A small audio frame classifier, trained from scratch.
Model: 9.43M parameters, arch conformer, norm layernorm, activation geglu, layers 8.
Training: muon at rate 0.0046, batches of 128, held-out accuracy 99%.
Data: 26041 training examples, 49.6 epochs.
Rows from block 3 of a small audio frame classifier, named by matrix and row number. Rows with one number within an expert belong to one neuron, the router's apart. Each number is 128 + 24 x the weight over its row's rms, rounded and kept within 0 to 255. All counts start at 0.
Before each expert's rows are labels from the 100 clips, of 14976, where the router gives the expert most weight on average: "peak on" is the class under the peak. Only what is clearly more common there than usual is listed. The data: melodies that start on their tonic, played by one synthesised instrument.
# router: slot weights (model.blocks.3.mlp.router.weight, 8x192, trained with AdamW), inputs 96-191
# gate: expert gate (model.blocks.3.mlp.gate, 8x96x192), inputs 96-191
# up: expert up (model.blocks.3.mlp.up, 8x96x192), inputs 96-191
# down: expert down (model.blocks.3.mlp.down, 8x192x96, transposed), outputs 96-191

# expert 4
peak on: no note
router.4 [134 142 115 103 152 138 139 152 147 118 140 124 104 123 125 113 140 151 107 116 116 136 103 116 135 153 144 171  89 102 104 121  89 110 146 113  85 149 133 168 157 135 161 133  99 144 164 140 164 122  94 183 104 157 115 140 164 128 159 113 134 116 115 170 123 111 114 128 133 161 163 142 120 109 149 123 114 130 162 127 111  96  98 183  92 169 187 140 116 170 120  98 143 103 198 166]
gate.34 [123 128 131 128 156 134 128 115 128 128 128 126 126 128 128 128 165 125 128 138 125 129 168  77  89 134 129 211  77 128 127 129 128 146 128 130 128 127 128 128 142 130 115 130  98 136 128 128 127 188 127 128 104 127 128 133 135 189 137 123 128 131 113 123 127 127 111 128 129 137 145  97 121 109 110 112 130 123 144 115  90 149 125 136 128 129 145 129 124 127 121 128 159 128 175 113]
up.34 [123 128 130 128 157 134 128 117 128 129 128 138 127 128 128 128 170 120 128 137 127 129 163  77  87 134 136 206  86 128 127 128 128 144 129 129 127 127 129 146 152 129 120 134 101 136 129 128 125 189 127 128  83 126 130 134 133 185 131 125 128 135 115 124 114 127 115 129 130 138 149  83 122 105 100 114 131 127 151 116  96 144 128 141 126 130 182 131 122 121 123 128 141 128 176 100]
down.34 [122 128 149 126 126 127  75 175 129 126 136 135 123 126 127 127 131 125 131 130  57 159 127 133 126 126 147 127 126 131 137 132 131  56 127 151 136 140 123 121 128 139 131 130  93 128 131 130 129  52  89 131 131  96 126 128 134 117  90 128  74 126 194 129 125 127 128 133 136 175 141 134 162 255 127 132 128 170 130 127 154 114 124 118 140 177 119 129 128 123 144 131  94  91 119 133]
gate.36 [129 136  19 131 126 124 131 110 170 167 131 128 130 148 156 128  54 132 128 111 174 134 129 127 114 118 128 141 136 120 129 128 145 128 139 129 127 134  70 151 128 129 128 143 100 127 112 128 129 122 127 152 122 128 128 130 162 115 115 113  78 111 129 127 115 122 114 128 126 111 107  80 111  75 110 117  95 128 102  79 122 117 205 130 126 130 129 128  79 122 132 128 127 128 128 111]
up.36 [128 131 237  96 134 132 123 134  74  56 125 131 126 115 104 128 181 114 126 135  98 115  61 120 143 136 128 128 120 139 147 128 130 122 105 138 128 123 144  90 129 125 132  98 161 129 135 125 129 147 110 114 132 128 111 123 111 139 137 109 168 163 127 131 150 136 131 145 135 155 137 178 150 154 130 154 173 127 164 163 151 158  83 102 138 120 128 127 182 134 126 129 132 120 130 140]
down.36 [128 130 103 128 121 123 175 126 128 198  34 130 160 143 141 100 138 125 129 132 116 139 126  88 100 109 120 129 132 142 175 130 138 130 119 128 167 171 114 123 136 150 126 132  96  95 125 127  79 103 164 155 111 125 128  80 117 124 133 130 127 187  90 127 133 171 111 101 128 127  84  78  94 135 143 163 138 107 111 118  83 119 117 176 128 157 122 128 121 142 122 118 135 132 140 111]
gate.39 [138 128 125 133 179 155 155 116 130  82  81 128 147 135 115 127  88 102  99 127 186 128 122  72 127 125 124 136  78 122 132 134 128 119 169 132 126 129 135  83 200 113 101 150 173 124 125 126 129 127 127 128 123 128 123 130 127 140 171 132 129 153  97 135 127  84 131 129 131 139 130  96 128 126 123 108 128 157 138 136 115 114 127 110  98 124 160 145 120 109 128  91 134 140 118 118]
up.39 [121 124 130 115 101 129 115 134 124 175 164 128  91 121 128 128 158 119 140 132  85 131 128 152 137 146 137 111 144 133 112 120 132 128  71 121 131 128 127 176  79 143 155 108  91 152 128 128 116 128 127 125 142 131 129 125 128 139  76 136 114  88 175 129 134 131 128 129 128 127 132 168 135 128 132 150 128 114 123 127 146 146 128 178 188 131 114  96 136 153 128 132 123 104 144 136]
down.39 [160 128 141 140 143 128 129 128 138  59 135 127 132 123 128 114 130 144 113 166 131 127  93 121 163 149 123  89 154 129 128 129 139 131 131 141 124 141 129 121 172 115 140 159 149 128 128 168 132 140  75 103 119  99 129 141 132 128 255 101 147 126 123 134 123 141 116 117 130  54 124 119 128 128 140 128 132 128 128  99 119 123 163  48  95 138 121 135  98 107 127 119 106 131 128 116]
gate.41 [128 128 125 128 184 128 128 132 128 128 128 128   0 128  71 128   0 128 136 128 151 128 128 128 128 128  70 128 128 128 128 128 128 128 128  85 128 128 128 128 128 128 197 128 128 214 128 128 128 128 128 128 128 128 128 128 134 128 128 219 111 130 128 128 128 128 128 128 128 128 128 128 128 128 128 128 128 128 128 128 128 128 155 128 128 128 128 128 128 128 128 128 128 128 138 128]
up.41 [128 128 204 128 128 128 128 128 128 128 128 128 128 128 152 128 132 128 128 128 128  88 128 206 128 128 128 128 128 128 128   0 128 153 128 147 128 128 128 128 127 128 128 128 128 121 128 152 128 128 128 128 128 128 128 128 128 128 128  69 140 128 128 128 128 128 128 128 128 128 128 128 128 141 128 128 130 128 128 128 128 128  52 128 128 128 128 128 128 128 128 128 128 128 131 128]
down.41 [128 128 164 128 128 128 128 128 128 128   0 128 128 128 128 128 128 128 128 128 128 128 128 128 128 128 128  49 128 128 128 128   0 128 128  96 128 128 128 128  89 128 128 128 128 128 128 128 128 154 128 128 128 128 128 128 128 128 128 128 128 128 128 128 211 128 128 128 128 128 128 128 128 128 128 128 128 128 128 128 128  77  38 128  29 122  84 128 128 128 128 128 128 128 128 128]
gate.42 [128 128 128 128 128 128 128 128 128 128 128 128 128 128 128 128 128 128 128 128 128 128 128 128 128 128 128 128 128 128 128 128 128 128 128 128 128 128 128 128 128 226 128 128 128 128 128 128 128 128 223 128 128 128 128 128 128 128 128 128 128 128 128 128 158 128 128 128 128 128 128 128 128 128 128 128 128 128 128 128 128 128 128 128 128 128 128 128 128 128 128 128 128 169 128 128]
up.42 [128 128 128 128 128 128 128 128 128 128 128   0 128 128 128 128 128 128 128 128 128 128 128 128 128 128   0  88 128 128 255 128 128 128 128 128 128 128 128 128 128 128 128 128 128 128 128 128 128 128 128 128 128 128 128 128 128 128 160 128 128 128 128 128 128 128 128 113 128 128 128 128 128 128 128 128 128 128 128 128 128 128 128 128 128 128  57 128 128 128 187 128 128 128 128 128]
down.42 [128 128 128 128 128 128 128 128 128 128 128 128 128 128 128 128 128 128 128 128 128 128 128 128 128 128 128 128 128 128 128 128 128 128 128 128 128 128 128 128 128 128 128 128 128 128 128 128 128 128 128 128 128 128 128 128 128 128 128 128 128 128 128 128 128 128 128 128 128 128 128 128 255 128 128 128 128 128 128 128 128 128 128 128 128 128 128 128 128 128 128 128 128 128 128 128]

# expert 3
peak on: G#2
router.3 [141 150  69 140 137 110 150 108 117 178 115 128 120 122 137 146  99 120 164 124 151  77 130 135 100 113 137 121 150 130  97  88 157 148 136 111 118 140 110 145  77 118 128 121 141 129 107 125 108 164 118 125 116 128 145 112 117 146 178 115 115 149 128 167 123 115 107  98  95 128 140 149  86 125 125 160 104  96 123 174 163 159 143 116 123 152  97 134 141 122 121 145 136 137 113 152]
gate.11 [129 128 138 183 165 110 141 111 125 122 134 179 121 142 126 128 150 131 131 157 128 119 109 102 162 127  34 131 152 134 130  98 185  97  42 127 131 130 111 116 149 127 134 100 136  73 124 171 122 163 124 136 138  96 119 119 127 127 141 187  99 136 140 129 142 205 152 128 117 128 110 140 129  32 122 134 132 184 120 131 108 132  97 191 128 102 154 140 127 135 134 118 132 122 125 128]
up.11 [101  88 160 139 123 131 138 130 128 104 128 146 103 132 105  84 131 130 202 102 138 117 135 131 128  96 101 146 160 136 134 128 155 136 155 128 128 139 128 171 164 125 226 127 141 104 136  81 129 105 191 112 114 129 156  68 113 106 128 135 128 139 113 108 106 128 125 129 131 128  98 119 159 105 156 116 123 139 128 109 133 128 147  94 124 136 128 128 130 148 119 130 134 128 128 130]
down.11 [115 127 126 128 124 126 126 128 132  95 120 129 126 110 128 113 142 128 119 125  30 114 125 140 127 127 120 123 125 128 109 127 122 131 105  98  23  99 151 112 123 128 153 127 131 186 113 131 129 131 133 132 132 127  68 115 130 121 150 146 123 105 158 162 128 142 127 142 177  29 177 131 129  95 128 146 172 141 127 134 127 165 131 152 127 134 129 129 134 153  71 135 130 128 110 122]
gate.13 [128 128 128 128 128 128 128 128 128 128 128 128 255 128 128 128 128 110 128 128 128 128  23  48 128 128 128 128 128 128 128 128 128 128 128 128 128 128 128 128 128 128 128   0 128 128 128 128 128 128 128 128 128 128 128 128 128 128 128 128 128 128 128 128 128 128 128 128 128 128 128 128 128 128 128 128 128 128 128 128 128 128 128 128 128 128 128 128 128 128 128 128 128 128 128 128]
up.13 [128 128 128 128 128 128 128 128 128 128 128 128 128 128 128 128   0 128 128 128 128 128 128 229 128 128 128 128  99 128 128 128 128 128 128 128  22 128 128 128  16 128 128 128 128 128 128 128 157 128 128 128 128 128 128 128 128 128 128 128 128 128 128 128 128 128 128 128 128 128 128 128 128 128 128 128 128 128 128 128 128 128 128 128 128 128 100 128 128 128 128 128 128 128 128 128]
down.13 [128 128 128 128 128 128 128 128 128 128 128 128 128 128 128 128   0 128 128 128 128 128 128 128 128 128 128 128 128 128 128 128 128 128 128 107 128 128  25 128 128 128 128 128 128 128 128 184 128 128 128 128 128 128 128 128 128 128 128 128 128 128 128 128 128 128 128 128 128 128 128 128 128 128 128 128 128 128 128 148 128 128 128 128 128 128 128 128 128 128 128 128 128 128 128  18]
gate.14 [172 126 152 153 119 128 115 132 134  69 171 128 119 124 127  89  88 137 123 128 160 127 141 137 129 127 127 108 129 128  89 149 126  49 163 131 125 127 138 139  71 128 138 210  96 127 132 132 128 137 130 125 112 128 129 138 129 128 131 137 129 120 129 129 103 129 126 178 134 126 104 128 124 130 136 155 128 107 131 101 140 102 150 188 135 121 131 104 127 123 126 124 125 122 103  94]
up.14 [175 123 131 137 128 129 141 134 128 123 132 128 127 109 127 108  91 128 122 132 129 131 154 133 126 128 130 124 128 125  67 166 121 104 203 100 128 128 128 162  94 127  50 185 126 127 128 128 128 130 123 128 117 128 127 128 114 128 131 134 113 114 126 129 128 140 124 129 127 122 120 124 126 130 132 175 128 117 128  79 136 117 164 161 127 128 129 119 106 118 129 126 123 117  77 101]
down.14 [109 126 124 131 109 134 117 147 129 192 125 128  95 114  80 110 129 128 133 138 132 137 110 151 137 128 145 143 121 114 105 127 119 132 128 127 120 128 151 126 128 128 155  77 135 124 128 129 116 122 168 128 151 163 127 114 138 139 164 122 138 119 121 128 112  52 143 182 128 154 131 150 127 129 119 124 128 135 126 139 153 112 154 122 232 127 130 129 134 126 122 189 132 172 118 136]
gate.15 [ 98 128 131 152 143 100 135 150 127 128 130 128 130 152 124 128  97 128 128 161 130 127 145  62  82 121 110 127 121 129 129 151 133 126 131 152 168 131  93  72 138  88 161 128 167 143 133 116 124 153 129 120 129 130 129  66 128 128 138 131 132 201 125 139 140 119 129 149 126 200  98  75 116 131 117 170 140 120 129 127 154 126 141 133 122 132 128 129 128 110 185 128 138 131 128 130]
up.15 [161 128 127 107 121 152 123 107 128 125 109 128 125 113 132 127 154 128 131 111 125 134 106 186 166 131 142 129 137 127 126 113 123 131 128 105  96 126 169 174 121 178 103 128  79 113 127 142 128 107 127 130 138 126 127 181 128 128 117 125 120  37 134 113 117 136 122 101 130  48 156 181 139 127 139  87 119 132 117 129 110 133 115 125 131 126 125 126 128 157  92 129 107 127 129 127]
down.15 [125 130 128 140 137 128 236  93 129 161 150 129 135 138 126 122  82 135 129 121 127 109 120 116 133 146 102 125 123 132 107 128 125 138 131 127 127 131  77 124  94 136 129  96 155 129 131 125 129 131 230 132 127 143 132 117 128 141 167 128 128 213 127 176 127 132 128 132 120 180 123 105  84  50 128 148 127 137 131 149 159 128 128 159 127 127  99 128 172 118 133 125 130 151 119 127]
gate.18 [129 126 124 126  88  68 133 132 127 171 135 129 129 131 127 121 119 130 130 170  98 125 194 103  73  65  78 127 122 102 184 127 128 132 133 113 116 121 117 136 129 128  69 141 120 128  97 127 129 128 135 128 119 127 130 143 203 117 125 126 131 128 128 130 123 165 127 130 167 128 105 118 111 126 133 137 143 232 131 142 138 109 127 200 126 144 131 127 124 128 127 131 130 107 125 114]
up.18 [127 133 130 137 168 177 128 119 130  93 123 127 123 125 143 134 131 128 122 128 143 130  71 131 178 190 210 128 139 131  17 128 128 124 128 139 142 134 142 127 127 133 159 117 132 129 130 129 114 128 122 127 134 128 128 114  70 142 128 128 129 128 128 124 135  70 128 121 111 128 130 138 128 131 122 125 121   0 123 111 122 152 137  62 129 106 103 128 129 128 127 126 128 171 129 145]
down.18 [128 131 126 145 125 124 127 128 111 204  81 151 127 119 140 128 129 132 145 131  92 133 156 127 101  90 124 135 129 126 130 131 128 129 116 128 139 100 128 136  76 128 128 139 143 141 157 126 142 125 120 143 131 140 128 126 144 139 112 120 122  92 125 107 118 116 109 123 129 128 135 137  19 116  78 185  99 128 115 128 125 129 128 191 127 155 150 129 121 114 144 135 148  92 125 146]

# expert 2
peak on: no note
router.2 [120 135 116 149 156 165  93 137 112 101 144 152 109 140 113 135 159  98  88 137 122 168 147 136 140 163 143 171 106 112 118 135 105 100 190 124 136 121 140 182 157 109  98 145  87 141 100 129 165 139 104 111 123 130 110 115 155 138 128 100 138  90 132 110  80 133 122 129 146 101 151 100 164 127 124 106 158 135 147 106  86 150 133 145 126 140 146 143 100 114 130 115 124 124 142  92]
gate.14 [128 128 128 128 128 128 128 128 128 128 128 128 128 128 128 128 128 128 128 128 128 128 128 128 128 128 128 128 128 203 128 128 128 128 128 128 128 128 128 128 128 128 128 128 128 128 128 128 128 128 128 128 128 128 128 128 128 128 128 128 128 128 128 128 128 128 128 128 128 128 128 128 128   0 255 128 128 128 128 128 128 128 128 128  87 128 147 128 128 128 128 128 128 128 128 128]
up.14 [128 128 128 128 128 128 128 128 128 128 128 128 128 128 128 128 128 128 128 128 128 128 128 128 128 128 128 128 128 128 128 128 128 128 128 128 128 128 128 128 128 128 128 128 178 128 128 128 128 128 128 128 128 128 128 128 128 128 128 128 128 128 128 128 128 128 128 128 128 128 128 128 128 128 128 255 128 128 128 128 128 128 128 128 128 128 128 128 128 128 128 128 128 128 128 128]
down.14 [128 128 128 128 128 128 128 128 128 128 128 128 128  73 128 128 128 128 128 128 128 128 128 128 128 128 128 128 128 128 128 128 128 128 128 128 128 128 128 128 128 128 128 128 128 128 128 128 128 128 128 128 128 128 128 128 128 128   0 118 128 128 128 128 128 128 128 128 128 128 128 128 203 128 128 128 128 128 128 128 128 128 128 128 128 128 128 128 128 128 128 128 128 128 128 128]
gate.17 [128 128 144 135 119 136 121 128 131 126 150 119 113 128  88 132 171 126 130 142 118 121 134  93 114 133 133 225 131 128 152 122 133 133 128 132 191 145 143 127 141 130 136 120 132 128 152  74 160 129 223 104 118 169 127 152 136 103 125 127 204 140 120 140 128 114 107 129 117 143 127 128 139 132 133 103  99  91 125 126 127 124 125 121 112 130 132 172 160 134 123 129 133 128 128 125]
up.17 [128 138  52 114 140 113 134 121 129 126  60 136 146 129 202 125 107 132 124 120 140 128 127 155 139 148 127  16 123 128 117 150 124 121 125 122  72 114 128 128 119 124 121 168 106 128 120 149 136 120  69 142 128  96 129 117 126 140 138 131  54 124 146 106 128 153 140 127 128 127 127  84 119  76 128 128 132 142 132 129 138 128 120 126 128 122 132  92  83 109 133 128 123 165 127 119]
down.17 [ 94 127 123 106  99 111 117 132 130 119 134 125 128 148 129 129 123 131 128 132 175  74 132  49 124 135 122 219 124 132 128 113 129 221 128  90 133 128 143 126 114 129 129 128 126 123 103 187  90 131 241  97 125 122 130 128 132 121 119 128 119 147  92 132 121 126 121 117 130 124 149 141 128  97 130 113 160 108 130 140 118 146 126 133 108 129 126 132 105 128 129 150 134 135  63 155]
gate.20 [128 112 125 128 128 128 128 128 128 128 128 128 128 128 128 128  71 128 128 128 128 152 128 128 128 128 128 128 128 128 128 128 128 240 128 128 128 128 128 128 128 128 128 128 128 128   4 128 128 128 128 128 128 128 128 128 128 128 128 128 128 128 128 128 128 128 128 128 128 255 128 128 128 120 128 128 128 128 128 128 128 128 128 128 128 128 128 128 128 128 128 128 128 128 128 128]
up.20 [128 128 128 128 128 128 128 128 128 128 128 128 128 128 128 128 128 128 128 128 128 255 128 128 128 128 128 128 128 128 128 128 128 128 128 128 128 128 128 128 128 128 128 128 128 128 128 128 128 128 128 128 128 128 128 128 128 128 128 128 128 128 128 128 128 128 128 128 128 128 128 128 128 128 128 128 128 128 128 128 128 128 128 128 128 128 128 128 128 128 128 128 128 128 128 128]
down.20 [128 128 128 128 128 128 128 128 128 128 128 128 128 128 128 128 128 128 128 128 128 128 128 128 128 128 128 128 128 128 128 128 128 128 128 128 128 128 128 128 128 128 128 128 128 128 128 128 128 128 128 202 128 128 128 128 128   0 128 128 128 128 128 128 128   0 128 128 128 128 128 128 128 128 128 128 128 128 128 128 128 128 128 192 128 128 128 128 128 128 128 128 128 128 128 128]
gate.21 [128 128 128 128 128 128 156 128 128 128 128 128 128 128 128 128 128 128 128 128 128 128 128 128  17 128 128 128 128 128 128 128 128 128 128 128 128 128 128 128 128 128 128 128 128 128 128 128 128 168 128 128 128 128 128 128 128 128 128 128 128 128 128 128 128 128 128   0 128 128 128 128 128 128 128 128 128 128 128 128 128 128 128 128 128 128 128 128 128 128 128 128 128 128 128 128]
up.21 [128 128 128 128 128 128 128 128 128 128 128 128 128 128 128 128 128 128 128 128 128 128 128 128 128  27 128 128 128 255 128 128 128 128 128 128 128 128 128 128 178 128 128 128 128 128 128 128 128 128 128 128 128 128 128 128 128 128 128 128 128 128 128 128 246 128 128 128 128 128 128 128 128 128 128 128 128 128 128 128 128 128 128 128 128 128 128 128 128 128 128 128 128 128 128 128]
down.21 [128 128 128 128 128 128 128  46 255 128 128 128 128 128 128 128 128 128 128 128 128  91 128 128 128 128 128 128 128 128 128 128 128 128 128 128 128 128 128 128 128 128 128 128 128 128 128 128 128 128 128 128 128 128 128 128 128 128 128 128 128 128 128 128 128 128 128 128 128  99 128 128 128 128 128 128 128 128 128 128 128 128 128 128 128 128 128 128 128 128 128 128 128 128 128 128]
gate.22 [127 132 129 129 152 129 128 128 135 127 127 128 128 173 129 163 139 118 132  83 120 126  81 129 129 150  50 173 140 130 129 127 127 133 147 131  78 128 128 133 127 128 155 128 115 128 135 117 163 146 141 150 136 133 130 127 102 128 123 176 129 123 127 128 148  62 127 128 127 138 133 215 128 129 126 132 129 119 126 127 128 121 127 122 128 126 114 122 181 157 128 127 125 125 129 139]
up.22 [128 118 129 122  88 125 130 128 131 129 140 120 128 128 116 103 120 141 125 131 134 128 195 103 128 118 189 110 111 127 116 129 129 126 127 126 178 127 127 128 128 154  39 126 128 128  98 140  84 118 117  93 119 127 128 128 166 127 135 126  97 145 130 129 114 157 131 128 129 126 120  56 128 160 134 125 128 134 132 128 128 129 137 149 128 128 128 138 120  96  89 128 129 120 133 117]
down.22 [129  98  91 129 159 145 126 130 113 143 129 128 183 122 153 119  52 122 113 131 130 127 125 136 129 131 131 119 133 128 127 138 129 135 127 128  85  98 175 128 126 110 104 129 150 110 126  64 128 126  99  92 124 162 126 102 131  86  59 127 128 132 143 126 128 108 137 117 130 131  69 135 141 117 130 113 133 129 128 128 111 129 131 130 146 128 122 123 165 136  34 125 154 145 197 120]

# expert 5
peak on: F#3
router.5 [141  95 134 138 116 142 151 133  99 161 121  92 131 113 115 122 140 136 127 120 147  86 152 130 172  85 133 121 139 129 134 118 130 110  97 116 123 183 142 127 134 131 108 107 149 149 113 118 135 131 150 127 153 187  91 143  80 170 130 121 126 135 116 141 129 104 148  90 125 157 108 128 141 109 125 166  89 110 108 127 114 156 166 130 136  91  72 142 158 142 134 166 155 122 147 152]
gate.11 [141 135 135  76 153 128 166 121 129 108 111 125 172 137 144 141 105 120  97 118 123 121 101 120 128 113 130 128 116 128 122 112 128  98 126 129 132 101 137 106 200 125 114 112 128  83 129 165  79 151 102 150 133 213 128 125 132 141 129 131 119 145 124 145 134 156 130 128  95 128 111 107 120 130 114 150 137  93 137 201 125 128 133 119 130 127 133 122 128 128 101 126 138 143 150 129]
up.11 [128 142 134 102 131 128 154 166 128 124  57 113 128 165 114 141 119 126  83 129 139 127 128 123 125 120 108 149 119 151 127 120 144  32  97 143 130 113 128  80 131 127 115 122 132 103 126 140 128 187 121 125 139 154 131 126 135 129 128 126 119 239 127 142 133 151 130 128 130 137 141 131 110 139 109 132 138 122 149 148 127 130  89 125 168 122 125 124 133 128 127  82 124 127 142 129]
down.11 [133 135 129 120 137 119 131 105 138 122 130 172 135 185 140 142  82 132 105 127 130 145 127 165 121 127 100 126 147 127 123 126 127 121 142 160 234 129 137 125 128 128 128 128 152  89 140  86 134 136 170  63  79 128 123 137 112 127 123 102 118 128 134 122 128 131 136 129 102 129 129 129 151 163 128 108 127 121 147 142 127 110 128 125 112 127 134 140 166 130 126 116 121 123 135 126]
gate.12 [128 135 183 148 130 159 118  56 106 112 143 128 128 126 122  86 122 111 154 126 151 180 103 126 172 104 127 109 128 126 118 126 127  99 129 127 146 125 165 156 139 154 126 160 121 128 150  95 154 130 133 130 130 132 128 179  99 186 129 115 123 102 129 106 128 131 119 148 128 125 179 145 127 139 125 120 117 128  88  82 128  93 120 102  95 131 130 144 125 128 154 114 123  82  98  68]
up.12 [128 122  76 111 126  97 140 206 143 149 118 128 131 131 140 191 133 144  90 127 115  89 160 129  91 146 130 147 135 132 136 129 130 155 129 130 113 130 100 112 120  94 131 103 133 128 111 155  86 127 120 126 127 124 128  76 169  76 123 141 132 145 127 160 128 128 141 109 126 135  75 119 129 114 128 145 128 128 176 169 127 171 147 157 155 126 128 113 132 127  93 138 137 184 152 182]
down.12 [129 151 127 128 101 127 127 150 142  80 132 133 127 127 227 106  84 120 126 147 128 138 139 176 123 119 127 126 121 118 200 164 128 133 146 195 125 127 148 161 140 152 126 122 105 128 122 142 128  97 147 118 112 129 118 105 124  87 126 135 126 136 118 140 129 134 124 164 128  46 149  70 134 126 159 108 146 129  72 117 128 110  85 110 136 127 153 114 129 131 131 134 129  85 117 105]
gate.13 [128 128 128 128 128 128 128 128 128 128 128 128 128 128 128 128 128 128 128 128 128 128 128 128 128 255 128 128 137 128 128 128 128 128 128 128 128 128 128 128 128 128 128 128 128 128 128 128 128 128 128 128 128 128 128 128 128 128 128 128 128 128 128 128 128 128 128 128 128 128 128 128 128 128 128 128 128 128 128 128 128 128 128 128 128 128 128 128 128 128 128 128 128 128  93 128]
up.13 [128 128 128 128 128 128 128 128 128 128 128 128 128 128 128 128 128 128 128 128 128 128 128 128 128 128 128 128 128 128 128 128 128 128 128 128 128 128 128 128 128 128 128 128 128 128 128 128 128 128 128 128 128 128 128 128 128 128 128 128 128 128 128 128 128 128 128 128 128 128 128 128 128 128 128 128 128 128 128 128 128 128 128 128 128 128 128 128 128 128 128 128 128 128 128 128]
down.13 [128 128 128 128 128 128 128 128 128 128 128 128 128 128 128 128   0 128 128 128 128 128 128 128 128 128 128 128 128 128 128 128 128 128 128 128 128 128 128 128 128 128 128 128 128 128 128 128 128 128 128 128 128 128 128 128 128 128 128 128 128 128 128 128 128 128 128 128 128 128 128 128 128 128 128 128 128 128 128 128 128 128 128 128 128 128 128 128 128 128 128 128 128 128 128 128]
gate.14 [117 139 155 126 126 121 129 132 129 123 120 138 138 130 163 139 145  93 128 117 139 136 126  94 128  99  84 147 137 155 142 130 107 100 127 123 141 124 145 134  80  89 129 128 130 129 126 119 102 255  89 126 128 134  63  91 128 128 125 111 133 125  84 125 121 146 129 129 125 102 127 148 129 167 128 168 128  90 182 104 117 140 134 103 128 148 111 127 117 137 121 115 124 121 123 127]
up.14 [116 129 150 127 135 116 129 151 132 125 128 129 129 132 130 147 132  96 137 124 176 147 129  92 117  70 127 130 136 129 128 127  93  88 142 126 137 112 130 121 101 123 101 140 125 130 112 102  89 255 114 126 128 135 119 121 129 128 141 128 114 150 116 110 117 137 128 130 127 124 118 146 129 172 128 185 129  31 142  93 100 118 128 111 109 130 126 123 123 132 110 120 107 128 124 127]
down.14 [124  95 142 129 115 137 141 128 129 111 184  98 123 112 132 142 135 126 120 138 157 125 130 145 132 125 132 151  77 109 137 128 129  59 125 135 118 131 183 128 212 120 151 128 129 160 125  84 195 109 139 115 128 145 125 121 133  95 120 143 127 117 181 127 131 120 129 176 128 120 151 136 125 157 128 107 117 129 124 115 128 126 127 131 128  29 137 142 144 129  95 126 137 127 157 129]
gate.15 [128 128  19  67 128 128 128 128 128 226 128 234 128 128 128 128 128 128 128 128 128 128 128 128 128 128 128 128 128 128 128 128 128 128 128 128 128 128 128 128 128 128 128 128 128 128 128 128 128 128 128 128 128 128 128 128 166 128 128 128 128 128 128 128 128 128 128 128 119 128 128 128 128 128 128 128 128 128 128 128 128 128 128 128 128 128 128 128 114 110 128 128 128  60 128 128]
up.15 [128 128 128 128 128 128 128 128 128 128 128 128 128 128 128 128 128 128 128 128 128 128 128 128 128 204 128 128 128 128 128 128 128 128 128 182 128 128 128 128 198 128 128 128 132 128 128 128 128 128 128  51 128 128 128 128 128 128 128 128 128 128 128 128 128 128 128 128 128 128  75 128 128 212 128 128 128  92 128 128 128 128   0 128 128 128 128 128 128 128 128 128 128 255 128 128]
down.15 [128 128 128 128 128 128 128 128 128 128 128 128 128 128 128 128 128 128 128 128 128 128 128 128 128 128 128 128 128 128 128  32 101 128 128 128 128 137 128 128 128 128 128 128 128 128 128 128 128 227 128 128 134 128 128  44 128 128 128 128 128 128 128 128 128 128 128 128 128 128   0 128   3 128 128 128 128 128 128 128 119 128 128 128 128 128 128 128 128  92 190 128 128 128 128 128]